From a checkpoint of a small contrastive image-text model.
Model: 6.7M parameters, 64-pixel images, encoder norm layernorm, encoder moe soft, text encoder layers 7, text encoder num experts 8.
Training: soap at rate 0.0029, 13600 steps.
Data: 97500 training examples, 35.7 epochs.
Rows from block 3 of the text encoder, named by matrix and row number. Rows with one number belong to one attention dimension. Each number is 128 + 32 x the weight over its row's rms, rounded and kept within 0 to 255. All counts start at 0. Numbers have three digits each. After the name is the row's rms in percent of the matrix's.
# v: attention value (text_encoder.blocks.3.attn.v.weight, 256x256), inputs 172-255
# proj: attention output (text_encoder.blocks.3.attn.proj.weight, 256x256, transposed), outputs 172-255
v.78 108:128151082148123149085126132127122180172066124104099129157075120109133168088114151092116116164070130112133129141081139154220138162138062161070125132101181124144156102142096116145150150145187121143088139120105132145119153100179147132067066133105165143151
v.79 104:107152135088078093129140147167046112131122141127127065165220130149189062133095100142144070164114140129082122128155101090082142144122093131079099117073146111085148150112157179082162082139137151117104101112156169119144146081129097162167167119118175165155
v.80 129:138128163160106156087120184136064119159105153115145108169121059126173139170204173136158092169142100158108108137152157109129096107143144094159117088127113141072166144112115149063112121114179079100074139181106151176184127205094171119119135105133107124091
v.81 122:153107112123111164173104117192126113101093164082131130139117133175151145132165125103074127119159114130121075119140149107153109106139144161116114144160116129132171112205097106139150167183114100117100140099099155118144127100141138070068120175053163121183
v.82 128:142135147197117118107100189162121131073164159133083093058108144086174127136094126113113153099159058107103141115078079112089100105152073083114124165117134114171124082151161068142171141133131142175224088099122162133172121085119092136156123060128114124169
v.83 116:123164129151125135087152115115141077090070182101136130135121053207116108162205082164141121087145115150073129115146130104174182115111206135086133166070157135146099129126103091091114168117136106155156174172103159157165124181098141132103090101106115148154
v.84 132:129117097126113058121203118145117116122101152132145168191153170135151118203168131165143115130171148083115132117156168108107080126188190135135152086116151145166121155141146087110152116079107152114086155080110107132051117144137103120088114100100126112116
v.85 127:128121103138107144131144146167124136140162179164119138121091062155181172098143075076130112074178156184107102131107155155099137162136108093113146120083105084144134126118107115176109176115117226118150151079139121173140155180141160117122135141098125154197
v.86 108:132134111136107111126126135150149131104119172159100128074170108033119145127140098154137138116138114087107111118105152121150048167173167065126158176125106118081097128114097110129114154104117108149120179127127072133119074124158100126115132089110081164169
v.87 139:142101143081069105135160126165145118123149184150168107113182176120138157167115112094173075117179131106147123102147122076093094135175112078151125088138146140175114143147132146063197108132120152150065143105127093093095094151075144092073134118212126084104
v.88 116:173101152113143055116140128122161108153132129208147108168143125183130150125121132148115156226099142133110165130107104096170151156154106162129099147124123141103087128114126108136154141117171145148135192119127133127071141120135128173125113104086157192115
v.89 124:151073111128152161128136197122056041158104145082143084123126117041126125104147149108130137085094155098079186158127145117122155113108138131157189096115130127093151129099121117124147164068186108128118120153103103132174088107112103169109185128118157111094
v.90 132:113112085085168180145129180109094084062093133115124142165140121085108110143140148116179095112130169131155156196148150092136107147162097108122146155126096152042128184143076177129129072163178119117121108095178095130148100108075116118130159176154141146100
v.91 098:135130109127159099099194152165159109205105139153148133134107098131063144100137108122157106139146090085153161092164137138134154117140114132110150110072129176085117142118142224165119102160181120073105136133016129094147110054066125105141152168163108193116
v.92 104:140121065139103159139148124125108121140123162177120157131067113087180091103138186099115147121175117125154114106155152151066153120122074183102113117097122126161146118179176162115080094139094123073125116211085099129124102178119177122106173124114112115109
v.93 120:191112123135126183103136121122109068110051148117155139122075054118174118163145128127194119126183103075081134124160184130108131149123077116095121115097115153124129148133083145123075097140131160131156124118097090181124123138135091112094124134127122195116
v.94 122:184119136133104124135105141100085151108152124125120149115172108127128190154098156125098178104132103055093087127100166151092063190113098147162067105145108105138163129202092105155170187135147168164136133154125200127164122137082161116125103081132150166117
v.95 123:115176109145125105181106127144126105159116102147192137129122148119087144111155166150117116175114113069085077151118107126152056107160149159129100126155133163121151216122105154115122133117164137159101107162089129183129095115139133166077125101114162141087
v.96 098:161121145139084134136123115196105067091130142180154149097171090147157165065078106161134171128103089129146157130155147131105084186176099168163102123128137122181105083111142102119058101155058110113128151148142133150106203204130141144190107064138132140170
v.97 084:123133122099162118176170144140115175117058173175161117152099182102222103143156145108149124112129107094164102129128076114098095130109096165087118085128137120144121113151178089110078097124096066155139143151159148148138155142060132122071105120183137162104
v.98 090:142135131117105056093086107070158097134154098165095078110132086121065208127117112116060134125040130112128192145103110147135133123170131143116086128175077166132113106100073157092179108107176089122126092150063109070149129079130175105112129084103115162121
v.99 094:080110109128063134140126110093106099148125157158093209130137109121158100154147149123097106103150148170114102112099172099130127092171136048101139130183151145147170116136120153137077167125084197151154132134132166179159138171098102087174149139185179112106
v.100 090:120154144128139121147121158131185119108094120057150107140115160135120118115197095107081175126142120111144075117132137091201115122159110156096175154151130075146169129098142079131060131182141048138152098120156083111139070166133102104184060070089146138162
v.101 095:103117100090166124110161146107161142097080128176118150101108144062138072109115181082076164101159051100101138092098045162057111149162144110155107119197141127155158117063082101134114099089126161116184100118165164147114084123087135104142148106125100126170
v.102 093:112065146162100118192129097089123107179142096178098124162167125088086131159129107150123066167098131132176119098131086105112115127166178104169134082082197131099104099180119146210138093109118160092157079139136091139143105152111182152155088162135174129131
v.103 093:158149126106167117132111102150148071160122108092143133145095083152090120143097179137054099120161152131115154136075148164130084135120189145120117074061159128129078155138109170152129117118051140176119168155126125114055168117166128138184102163152123082078
v.104 093:141116127143152098103109153142117197141153139153093150135134130122135129101191171155057157153115086081148137103153133154159163141178176149161167131118131135161116173097143118172160115156134159105147106119186173146130131167096117134138253170082140080147
v.105 100:107142136093112150083132140145185106113173104177071097097086117126146106118134178180117125140078099175111115167152139149160145119146102151132154108139114176211153112172127072093161087134141149091165156093117093116108107166168105110162081094078103153164
v.106 093:073067145127155136119196113151159113119195087122097152160142163076111066114098149155201120158123076129129148114136117124125146155089050129105133156170126092117152151137167116127162104121179143049147117093168129085083095162113130126151037153143126132137
v.107 093:077109115153116107153150084119134143166166131100154153131139140071110120121116111119118110106086177134134119132133074151128171084092113100149119082169152095091125121177154127184083161124166073127158166104139115078093118131145105151088086142122123157107
v.108 082:184098112122047121102124076097121138118070139153204109136089085077166177161126172160102169114149115058099124181097094064103126149147151108142105154186144088139219102162099130091129121089116152133183115108116162070100151113147155122144083145093083094151
v.109 089:154071195095154161121099164167145144120101163137127099043138165080136140122125186162132074142091135084131081119134181085194135091119153130135174147095086097127124100137130157097159048145077156122127144123163105089114116113157112112146047110123120131191
v.110 085:100164150118129108157163110093161084099064124113120122118126148114142061144182100156137083166114130163104178114061186092184047114107108100104149079134192156114152125124127117098060131104158120157159102118096101176118113194167128086109157120143117105091
v.111 093:094078130118083082148124143162114119172110186096123084220070161164099171139111171140068089132100160124171146117123162130161092140152110161070095162145113131065163152161140115142124193134146133146076124106126143127166168105113172127128094169082153107071
v.112 098:185138105170172158129097189156131141143137177104080138108151061143147142141123172136086127149133106145091145100148201130107095129067009153096133175139129149179114113122086150166132050177114117112135116131182107152108143162181152151181112136093089079147
v.113 097:154119111090124163105125170105154088170112212077129161160127129163133161141162134134136077163163153132171086156152130111138106174159088162123068121084115075103145116143103106148118128126130047120142128092166092159114136148123110212205147160142121108117
v.114 089:135190112124135123114116121101137140081093108133092119109092106195197106148209139137095143160156172160183140178153134135095105107174198186105123110141118050143104113149106095098078125129093114174165167178143116188143117108138178152096140118109069163080
v.115 084:095194129132204103121201087133154089178131082081124111125081148119109101149103144172112094064091110138124115137110136113148138097156124075126138130081138129119107132128101132115142101161162053096073058168165130135147102073110134106156182121162132103077
v.116 084:095129164115104124112117083115127134081117157155146164100164157144173110137152112161152185135138096052083132122107151122152087120131057110106119137155105185183188166165139128161126116108189141110157122150096158088136157174122159139131114142143133171165
v.117 085:150175152104093172100129103089145116157145152123087120107104131132118106128160153131111119133129134136116130143054204139120106198094092067119114091153153170108090119114153039118068119125064180113140082114027137110129176129105139107161209144118103132079
v.118 092:089131088131147155154096126121161104073109076132105127146067150159079144154148175124076136136136058169130142144138083159130180129134149098151119131126204156130091114165130113142088089095159153127119142134084135084123127099114119107132103085162151126165
v.119 110:211084110136143102082154075093136130169080141128130171149141115124126087166141128073113095135131114150084145055119153088105121155154128156103098101078114122130139117124184074202120161125190169091123129139158082169129154122128139112135132181040121080087
v.120 103:124093101169129113120095124210117139108141129110117083091155118094109125173088126097132075162133148157090111101162088124109131124138150170098139163130176087153132131132124154108071127153155107131165118139134139162128119179151177116128022134155117196205
v.121 086:122072089146057156142170088064053175096136098157126119132158109101153150129133122121104132140122130097169128180111128092082109080146109149157104151117100197164115096131104073162114131155101109159156144113090055095103088133106173176128132101133117112126
v.122 095:127177128165079098155122147130133147111178144081162124103101071125170037114141098140104111135103131118111083127113174115162150089078128187119075119104166153161150080167145097155137074146104119124191121164135126103134113123100127116087105140103108106156
v.123 099:106134102075115078079134121181163141090079149062167065096121159140173119125113184137098125091190122104104178082113155132181168116159124126126134142122099106110158092113108085055119093069143149130108148122087115172120086074115074107131018095117110134146
v.124 095:066101143116190151118185104123120164061090087095147150132126120127145115131112104103168142118172149123073130120138156121123134120209125111176106139099094111082129185149155080047166138096135138128106125053089153126116123153058090140072190142170160126122
v.125 098:147138142141148127133127133123183133155107110126115109134126118114120105147142183088106107164114144159145155171084173098112164111130079186138127109158089161070116141167151085131132181095126125147121145183038155102176129088057118170058099053136146087125
v.126 088:080138140107083118171105148134112113201095169168114084129087165161169129074098108120096106120141150046155088144196197140136112129168101159126106100130169151106172139180124155149144113086140155141093122165088107168159111141094144114095112136076165146182
v.127 089:118153143174135149138160078168168166134184100136118098109096138098103071126165140189152118175095111143095201108171142107167156130109178088134167138151172099134137110082111096174135131178167151104141127199154127125094142074111114158184165144150118135105
v.128 105:144159108145094141160130116108101174176189162099123144121114127161103177139127146176100162110148155086082130103157143093138191076119101086117097109135113190129126140072146086131147157143129121113116063078082111128163158130110102118122119157114048121143
v.129 104:131133135205169130108164152111173170181092140181074145119094136114126062165146058158169166131153151118179146108132112074097120138116162132129091083133148202199077186137075155157062088143109139134128109167111134148117099122197130170099135139113123119119
v.130 096:132176123140159152100144145183132159087119076159160131141147065138170112156086071074152132115185192125115039166135114155123084150156140129132111130147129134156113206154067149103081139069076137105121186113163129182171122152142198092117165127078154108143
v.131 105:170155063123080188177117090115132149123132138168123149132111100126129175135116117148134133076118120124129140100136150170132081090078096103080147124144085093122151134156064126201141132139106125068120146139090136116175112120131142124131074140137141123118
v.132 104:161120125129165161154050109186161111136135154151137089135109095156129145129067195160114162170123097103118143138171127185142113130089137171121096148122123102158137079154120125129145111104072176156144138133127099100123128155143086144109083132073159162191
v.133 100:121139120131125080123123121121149154139125081106149180151099147111126107080130131143145140181131038133155141202016182122088117067090130130139069183158123093109121121141140146134083116081121136162110113126093160106171171098147101168108138125207106120150
v.134 102:120083161094114138158154134139138081113136085110139151112101113134159164174126107182155108071112107151114076129155097144151103113101066090141137174104103107114126068120211147164166109088147172050132074137175131093117115147179137124109146137105071156154
v.135 091:164143174134081099076195125109159155121114093091124136125180092122124096200127126172126136156095121108107185074106137044124157148186143123113156111173137124105124137134163091133140063086196098180102041107158162130084079110134140100137136159113131166132
v.136 120:108115136123174113110124140142120115127088132160093157098130110111107104133094076088144116171092114059097120122120157127164123162132107192111129199073089184139106131128108179041075224176152085130126123153104071126117067097161141161142093158151097094117
v.137 100:142080087143103131088143181128136101118098147140099169161128099122173131120100132090122061135160151108094142159090127099108088150127109094173120150108088160044067159117070123095120107078115107114137113125151146207152153056135193154116169083122139152128
v.138 120:119115175124117153082133164145122101196144072129147125150143205094126137093094165145123112106102091113119137191109148077119085130136071100122110082169159068132170101097110108141188123131113105060123129056147185156133186137108155099153166127157110175133
v.139 101:081087118144104187121149100172128116121076109116081072108078137149100123109134169104120186106129124115131129129107111120187162133135180080152160138141171116156113108123089105170161127115146089104049096113152096124083217139176117115128115125139103116162
v.140 107:099102134147122145113161136078109088170186060136079159120143085144134167111130157113143136096121149109116137136109131151124098131082134094114093119114128125114125082124132192079123159143097130113149099146059152094119167145127129215145092113164102155104
v.141 099:123151138105114134109117161166160129185170127109172168073060137150122184129136147133074138089087165159130122191130113106108176109132161133147085122160175082157092087162121126114132211120130111187122131152065162123117118136125124129135187126131155153155
v.142 098:183113112131093141096120138142226115100143131113212172180095170119152033131159169136159131130161071116112163110078143127185126062148187121182120130072141133142133129140137203098114155156090139169189123163155101118121124196097068091132141119140150113158
v.143 093:204066168144132110165065172161116126118104151104119142095078112135138142173054053150104137165140138108167172143092160114134118090159083166137144138130085087113177101200162135114071178107128133195089157175155133134132121128101125191084092155144086096157
v.144 110:153145135143141132089161130175127177106147115133116123114090167168182117104149180113137124142130084061101127098101133189144159156131195161123169136089105121190117134161168074117121128087119115119084161156160116146125111109176164128110154122140166125158
v.145 102:195126075112143160149115114161122056122147096122100149167190124098113146159179143106145123094154108143125116095119121153148150139175107194147158088104064149154129112131134152136150114148149148112176143137119162173102106170089131105156085123095094116175
v.146 109:173136165133116085106133129135099147131084126089096150098164073132076101153169131164139064149160092151108130175145108084078139173153073160106162119120081067149118112177105140123110122090151128184134114090115129112124147156149162080187114100094137163106
v.147 112:134120081112156126143210087092178132102131089112134146102104148157097201192119124184107124102120141139151144067184183156137094131161156136128116146147141169124064064064093128141154179118152162147135091132131119109076071142184130151182091193192144123121
v.148 098:055170112081136169159100166148112161145171144141184202099157113079138170128105134111146178113123127118168113150146190123114103118153084143167133092119123153136155152091131139134189123141189064163113170115127152096124164134186122083126106087126157174134
v.149 095:125146125097137078145106081077131106184084095156151139096154142152076172117106198162119135110081119134148150197149092118152119106123105106075151047078165176165107136122089179109151136144132123190182112073129168053119128079113119074150118116131138098081
v.150 099:107152078111134115063105161153121103092117188149128149122114164166099126139194154121112095106139162090136088090154139115233098099184125079149154167178154190102125103091139126101150124099146140060105137183129154081056111138141101152183126176161076048121
v.151 092:066137091129079146152164089128107147169154099138109049150125156089149139163109105182131129112144165113102130133131128138177150091139140113083201152112106091103114109085093130132155099202101192095158164085092095127154131085153069150133105113108134063114
v.152 105:109095118125140148089125117066136128124147110171135154138134095103087127093129141113074167123056136146148107116153076126163119088132114091123149119151162127090063141092124107142148129148107149151135111100118172156161117088137102090109120120124107132144
v.153 111:186115115085128174073103155125125170155098143119126117119109105084135150129130106139130107133172095190142135149106138094114050100141137142126146121109104156099101128115185095149171122142068132093150132125144153143143100127060123140095099156098132168185
v.154 109:131128144153084133154089160152152153134128164103064101091169141156083133135175186095094098168174132140161148143120120131110081116093142136143128095108121079123140102142150056153153130146125130174100135076130048159154172108128109156121133118162096111121
proj.78 096:106124147075136136190127124185186137118109112088145092071139085174152091140132111083162100120119121145143182143094115086088119098123139139182142108153156143126100126139131120135139155122095123116153155153116125170134062170106122171140090164131077058124
proj.79 087:138138104195105124157146147112158143144164117183149138159132151198057099116155135123166158150104135134125170154155133174118117155103076147171128170160087145113071111135161163138091105171195095084159130113096135111092108145152105168095150160144051110098
proj.80 113:127160130088099103115102091103097086135167132174167113143163119120073173072041177116143135096144143094183152159191159144112092124110161195084130146128098111104064142126173183165115103158116100111137099159110140066103129132137052113113103150139164128188
proj.81 113:101081191122102137156125120070161149118151109144156098127093109096138156119071131181194115096113106139151141172123138145101071137094070146076110137172131160122064132088187183121113102154145130123091167136134130094078125148164104185100056092162128174118
proj.82 117:120095157119132162149136088158110132174134093122151099096100067123132176188191096139130123130120140083083171130057116133096119107115124181079057117105109135136103142170144167091135103118211084128113134121122087109109137082059158187115100128079149133107
proj.83 109:112086126134119116139139143139103190118212100155179113120145147075140088082029120170116225133137146103165145143124118134132106137059039122124121104161067101116126119128127179149159110132087187147124101056109126139140119107186128104122122216108096164122
proj.84 118:154146122110090112148103126111149117137122147168143181104080117112084109085109119116122150105157126160178072101114135104190168129075146161185106107098110079122175125122168131137130147127081116172153148154112169195142127100131143113091142189197158143105
proj.85 116:146105170086130122155157112078131097122127142070148112128126171063123127142061191082115150096127151106147153139056128099125142145186074088065122085099115145112094118038098167155129125109082092156131156164092185176070079111128131169071120133104134097115
proj.86 099:089116128141148140139131107128103112135150151107149088126118101139107123050095199163099110140167180114095151137098118142125161110065070115109100018125129085228132126186092150139108081140116146185097127104138088122090154083138188148077130189152105125061
proj.87 120:111128124136071111169097095112102074132145083141141126159086119122099086132151184080077108105153094154132103108111097127173112127122193229092158163086124177085134117156172147165030121156182133098168097163107197146155155157120115128146159137118194142134
proj.88 101:090140102119144125108113140159137140084068099101130151115147132134089100154109092126137118077110195125134164118146162146120099113083093068112150098100131086079206120158142161120175113094087113101105088165101108124148158075147073100120171183126120103113
proj.89 111:144148087111149105126116109102127154104163141162073129089161105177163186098086127135080114151208118107157099111104110138116097151166126175084082139153111125171100143097114164141078144100183116157129172099120112170108129194106185125116071108171106115159
proj.90 124:179155127200134070109153074131101163155109158120128133078134139124124134076078119121048190143079111182158180121127138130123138138137186119142112144119152066135141108145105139107098123062181125149154179166140190154085120121136091074129131144114149111081
proj.91 096:069083146118155112118121098086092125106055151141130132131187135098130153165102145153100069184145116128133134183112164184142119124160147119178114172148096077157156090194089136130175108133157128123138095139155125099098149189099139079128106105157131139129
proj.92 097:133156121161147104156133146163100130138116162095134123126103154156120120157125145154144101129163095100142140116064151107154089127157216132185134180080091124115154136091121119098134125129077087137208189073156138108099071085141108128159120114186153179176
proj.93 107:118128158138084059154168090142109112148179173115160119175164129134120117135127143132084155114097155144164151173141097154092115111114136106125098120135133086149179169122128159164155098087050094167159171174126160100107095165155119117103103133111158137104
proj.94 115:119129117101159163174144125157135127107085069127076122079092139173105138199164127158132054047157101132116156107148110128148107048095179149134099123102131187064088143151173113103119136086097088082128123156098071078126115080050078117166108100125154068146
proj.95 111:164171147139151101176164136124135163132175127085112096120101147141157171126166186045122091040174100173150104102133139193111114129081132137162177107177115101116112096167160126059143120140176152115104149077151091094161161178099154112156114123180132130145
proj.96 108:203141092110163163116170162097116123124150147074071123155114180081103099080176143108133159132161171143124162094156122137113163112127132132134137153146146133134156163120173151120120158110148090129170106127116110094146063143143086097125134136109134099064
proj.97 089:067155136135124121119112117133102158141153096142068180087091119093097167135096116189148153096103183114095103118157174190185102144134098111086144114106182152124157131134130178088139137149120146117092132121095097166153109078143162156202149150043182143141
proj.98 098:151075158122087160128155127157182163122122166097123161135123099130173049093134122106168148106167120167134142115105111112137148154132101106171091146098178075105119100115104133128144124148099139056150146141177161154149079162175089159116142102098214118176
proj.99 109:107151088133146149133145176099061156075075157095100071078132143133162177114094123112151139092077156124138137163181141142171106143096103158121176076119146097097126128091124126101104128094152084113132130207145117094092126117142133156119125077105089162153
proj.100 101:101145085105129122152143117142125128107133159174100121069149091090177129099060145157148133110104166110134134162084101179132101132175153102031076145062151138118133122166189134095201133141102173090086092124056105089075158071206142111134154129131107082117
proj.101 112:145162101143102169177124097066109112147187155140132143109111098158135182104148166108178081132093152136127110174119135176151090108073094105141155111104117075145162114183146149226100103124121088153112147179093136120147136181173105138125122124129136186103
proj.102 102:079178101101130108153142136121094148144152118125112160089069125078139120072154124088202159095098120117076141087139138131111179129058105125073141095140120102169110113141090074066164157145121099107157152118182139162117060095142092151115147107110122110124
proj.103 112:119150079164116154170148132087099152172041095151159091169200154166161170148108123113150153115128157137119089131110115083131114147194126127167151120175122140100122124113160159111095145126217110133133084093139137126181142089080060138117146128162125138142
proj.104 114:124181132154135150123088124096160128158158167139163164182098118146102132099107150118196094135092199177141154108095061081118171147112112084070160112151146122111132093189139145091184113199111112114122097120106133114098128115124110133099069087159125152099
proj.105 106:126106130145117123134117067113146145143129145123140159151168149106136097115111118091141121077144137085128135122091084138087149170133112079165110096168107110140136107168098160143102176165152091174094121226168146178140143148177124142123121113173090184150
proj.106 104:098199147105132102132114117121107141129090172138182147103103066148117139071121070088052127129107167117109118108174146146072065125180112107130089167123101111109078161189085083127122117145018113175100094168038126163167105143142168143119151078132131096096
proj.107 096:104156143119144085134160173148137089150147099156144041083146091140081134146131124162134152228154078141131114156108183100151086131143145110050090153063109144135115121128158147108150122114083174121121126150126148178185151116118117097163159153115131150148
proj.108 092:094162142177168075127116116167146109107175130146083142156133189167160108050123118132179132166177150167118157128150117168150100086131126114104140157086122201137103145128091188123166134160122135126075151171136111155167146118160062174095124156160135184166
proj.109 103:119165118125122104129116111157148144130123124144150160204155145153183126142120059139123164171131113078131160100122174163071123121093145123101148122138195189148184140170050105115073163142165186183186130106127147185124149101140083149118171166201113111117
proj.110 095:055105087173081137132123136180107117160124106095111083147147130112130154108101160108121132126126119137120090119150115143149132090163134096079140080138071151146130126141199124069155146143087172105100175173090130092051134096122146153131158108086077178146
proj.111 111:106108150115176137102198136118129127129128074134086101071152031136126068124092139131186132091177088199124117101090109095190094121182093161121115105128146150150101074089162123118120144104075125115105137104095099134104120174199133117151125122161157156135
proj.112 108:174188116112127141121110063109142144152115109160140102199147144132141039052126112118111119120188167128145086094113071161142122102155194110122099140154086109121144129137136115102103171093169114165145122158087126105100105069148103159081131133176174094098
proj.113 103:151157098112092092105134116130102109157139126177150152115097180086120056124168117115117175101116102088127144072166124144112157122111164107144118200144108161153128163123127103056147168186119190125158151120102085102148115136212190155082128097114170123141
proj.114 098:110070090157091140134188110138151132127114117191102126114149154125108123158059156115172127065109153065075139171104077126137163148159128126157175149160083189161157134112117213159096169124159127105113132139107121078068161173163030095165101140165127127176
proj.115 090:121124107161124208119089160083076135162105111126150113133148123137123171150123116125110171124115134134203082107160147162149108191201064149200129101126146140179110123140134128097158131079094115161124176120112119102102132125087181149081114100122152144123
proj.116 092:148123123125144123143176126209154096096148124113151150146090093093087087080169141148110103186141070213114146093193145162102138075098164143180142136117155112081102139159179083105121126061069211136098146125151121145103111118106119113132160150129093121149
proj.117 091:118085108153094090119156137137101098131102132106162135163168156137083127106165096170179108113156147105126067111214123089069142151153139111153109110109133100162139171134180157105125133144114020099186158154163130128087133178222146092110109082185110155118
proj.118 114:139105177140158121155124135143115089077158152116153123077192105156115159193144129115192113137138158123127097127116186067088097115118145168181102145140074181099142099123095108105107078112083108116145150126192175214155133157124150166083131164153120148111
proj.119 132:109201157150165133225094119147074089095171111159155097097126135043129163098160142149122172110159124122123120133137080183133172173109112077101150138170136089123138125072163171108154111114181118121169124110128167098143131083143181173130144069136132131103
proj.120 110:154128156074162158148129088176158146104144119174074154121140086116223096108100098134149203145081146098170155125076165153134146127086141142172161160116104119131125148154100179123155171088137148142131145183106071088143106107161114147152186149156163079165
proj.121 100:126138169113115108084155106136194140158143131137094131112124124134140113098118142138159076143102154151118110098097133145120147178076144129076111124131109052107193142156115154089150141152108134080091086108132170118130105106156059144143126134128126199130
proj.122 111:146105115051155138131154123147130171163138117151092105162175149121093157144087125134107137123131155169126105170085095157096053117198132125110119132133125098108134148121127132089140176155150109146081075096105134094138129107088077116160134166122165116128
proj.123 111:144108129127125142149122096132140132094141097129066114178104141174175142172086106180192147112087174136128180123110090099137137123108165132175129112159133172135125106109119186169120133153157090127101058126131117051106186135089074098133197211146087110185
proj.124 112:131163121161112171106124114112132122154118130149107112157062106167128137168111116183112088141147114147152117111146098136086149110155126157089128129117120116110123168104167106189129137179093106143102145117147100088070145113142219075154129091149075078136
proj.125 119:086126132099042100130135113181150147115154127135111142122095135140175131131140152126142137090107086075156097138139101119136070122134201131125088099104141134102156093073110108067129122158129164102120096066127112148086124167115142117143128181111125144154
proj.126 107:181151142152133126096097128093094151108148113057105180118140138091102121114126174101152125099133142193125133101106083092159128085024122118087159122154106172157118097153150089076146157145115133103167145127183161161132131107092119165106106125106154161118
proj.127 098:080138167150124077128078175130181077139165109154147122131160123120146168133099147112136163139140086091126078174125131142093166129154143161121086127105079133140144110172134157116152098117136126129082137061095136111113094151066088106084151130135098139150
proj.128 104:106117167138120154109099131102132101159123114163084128101116085095156189129107088162101124113097156126177145164199075181120099149087186164121137137088123123109102127178098137155081063186095114099126125182145167113102057186122173133141120126170134122114
proj.129 098:139111136045121136165094128166119092104162123168146179092145169133106174125152091141127107120077106151090143128170077125146089142171115108096194151095110118078140137094189106138173162136136112103159176133116118147119126163141125095160155107116160097099
proj.130 091:083118128092059090155133116095166112155112149105104131165112136135127098113094162079144141186121121118144107097120176117121120145149107132087089159122104132112079107094173138138118108165127096085103075132079123105078101118135059109184072114139121182072
proj.131 100:087144177165127113123095175128076082153144091117141098154165137135180100103155153160128154095151120147103125169165198165111180132107113155158104058107215117097119120126120147121111151170104086220129136166140126084135184126033124107123154066161118150162
proj.132 103:139105105146082113158065117119157109146120123083162099121094126100150163099139184148134125124174086140142109151149171149102152111111126178179128132157156129088096134173113137141112087151105124106133098120169193150171150074090172087125150073177112134156
proj.133 092:154125093134177119106110162159088113067094104175156058115121086148115133097126197117123103125119159195099132126155072141176169142134134170144129092108095075140102097146084128094193093173112135063167116099125106080099150129129138145145161157157153163194
proj.134 095:126149086153159162098086120111143090108157190145185059153175096151121124132137161131135161094138223126200101152149140096115138170123132156129116052114140156100125166143044174150119119115041118133081152043058099177117099096107141084130143112150129107147
proj.135 089:129150107124188083158110124196168101133148113145121098204097222116120107085103163061120119148124101137153073127166089137157171144111126150163146116136142134217086113125171113119178155117157131065134134071120097135130169159141078133129132174129189121155
proj.136 105:090154143153118133169168150157103150087110167151117133147126179157096135097149143122077131109109180150128158121112094164170162114160126120101130079153103110149137132075176139139117037092158189132118170172150110159172143158124118125168118153139135159114
proj.137 105:098167186083150167166109154183129135093228111172079151108114094111130096131190197111159175110130082145103139083169127158139161124121153149120130104149125143167177115129156144171164193129061134177139164146117148083143092136153104118100077142111150149144
proj.138 119:125127085105157171106110094101058149102085157105128056130087065144143117172115169161139153130125128204123102125104164119123127125158156107114130176158115130140092154206103116127182158144169099162046089119130113104107159080158099149133150147129153085163
proj.139 098:112167141141112037080091168100100109117120179173152175100160120101131160145151178125133088111128080148136150140046101139098070113149099161126088116134085148128131212113148126167133177137151122157172188112147117169158092111080154193134081141128175123136
proj.140 097:161138089135102139133129129103146157148128174141154149123109113119111124137155114093137090116151101106183179107135158118076193138156122166143135081106100117107180123107131120143144165108122111132120138129158080152179179154113171084109136115150116083144
proj.141 105:105115163140081126080087109096084097097160132122093120139173135084172174142218135119113146127134115126140153141122124138161074147132127150124177099136132154106207177094099126179116096099111135121144128157147126123115164141117137175062063090116108105158
proj.142 102:130158151128132120136071153198104145110133096146092076118168073140201191134161088110123126115101141108157154128116149153115112146104101180139104104134122121096135143167141165115110125150155148106159107104158165129150096155186177175131121169153090150159
proj.143 089:092168121151102150134122130090094139158150119146100082090153129097141069110159184115071142163131103119067078166160111213094147172141168099170098167176182103125131137134108136156157061150108102096140153141137157098162133126140156090125139088121175169160
proj.144 109:164176134104099113147082094125146150090171069076087145107088107073150158121099131139133159142168139178140213116084168105122092213158122163127123108119105113130129139169156139135108119144108190124169116126118132132109127164108167151093112094125107160134
proj.145 097:100077168182079148135133191134130162154147099070174104124109104128134059112099142187172119125152168108131154110109135106126150115101086098097112177105102106071124179144126135085153160139086124157074154121182123134152100115166132121078169155132101142098
proj.146 102:112152123148144152136159126206134135072129102105159170154114154129119123111098131074100127175180131121107129152100129181141180083099183103139155120128168171137151112104152125071150197111099116111148180134142112156056129115132064124066137203195117088085
proj.147 108:118115169145100074125158138140198068117200165112110135137072132077087153124176083132139138155187148147154120164154096148120128203101145123152171080128122112159190174103114150130058101105100165097170125112143060176073137170079163093088125154101131135106
proj.148 099:097076166175168168070163070091120092169121137136110107128143086206148098176205138151093065144143154130099141168175106146124171112122123118143170109107135169185101084143103174111072108118133114146109129105074155119114136129094119119085166115087120076131
proj.149 101:117167109112141160135149126155113079086171090024102114127072142094112040116118123112173133152127147112137092145118129166124146072110138165114166194113069066134135117124144103146119116127168138038069138135070106215104152124114074127124171094138147097114
proj.150 099:162149148134148118152175125175172167065166055126145124143158115129092130118159151130192135072093151101118199076113094134102134146106105137153134073061111125077061133070104114125096122153127117112189132096135079151186094128098131134076170083112126153155
proj.151 099:177123135117156160136110098069131139132173150139099163133167119104103203156170143121137158148118165117163147158118128158122110135101152126131134150104139120112102187170159098161122128058086142124058083119060158103115124121144166144061119164125136182119
proj.152 101:084063153098153185160156147208110113151122122124143102118131156142170148141135088130190099056060085188131115140131161156158121163133110164169160047088126144141155136119121157153115085064113081130131152105040055093117150115117143155146121140101114140126
proj.153 109:177067145142107115152114150174113100153156071115160110130108187170144114091130215166098142088045118110125099088129159153082147112119146158136072120125128059139117174163092142157152184113086151159116134077141146145178164147146128109106166194080150169121
proj.154 111:096146136135170114117155093099070113136124132148151137101130127041148146133187134131133150077053083119106120180101152123187125156137143118137109103129165148173150175153104171148128123098146099106137127215151219072140125115103091148134088088136121120186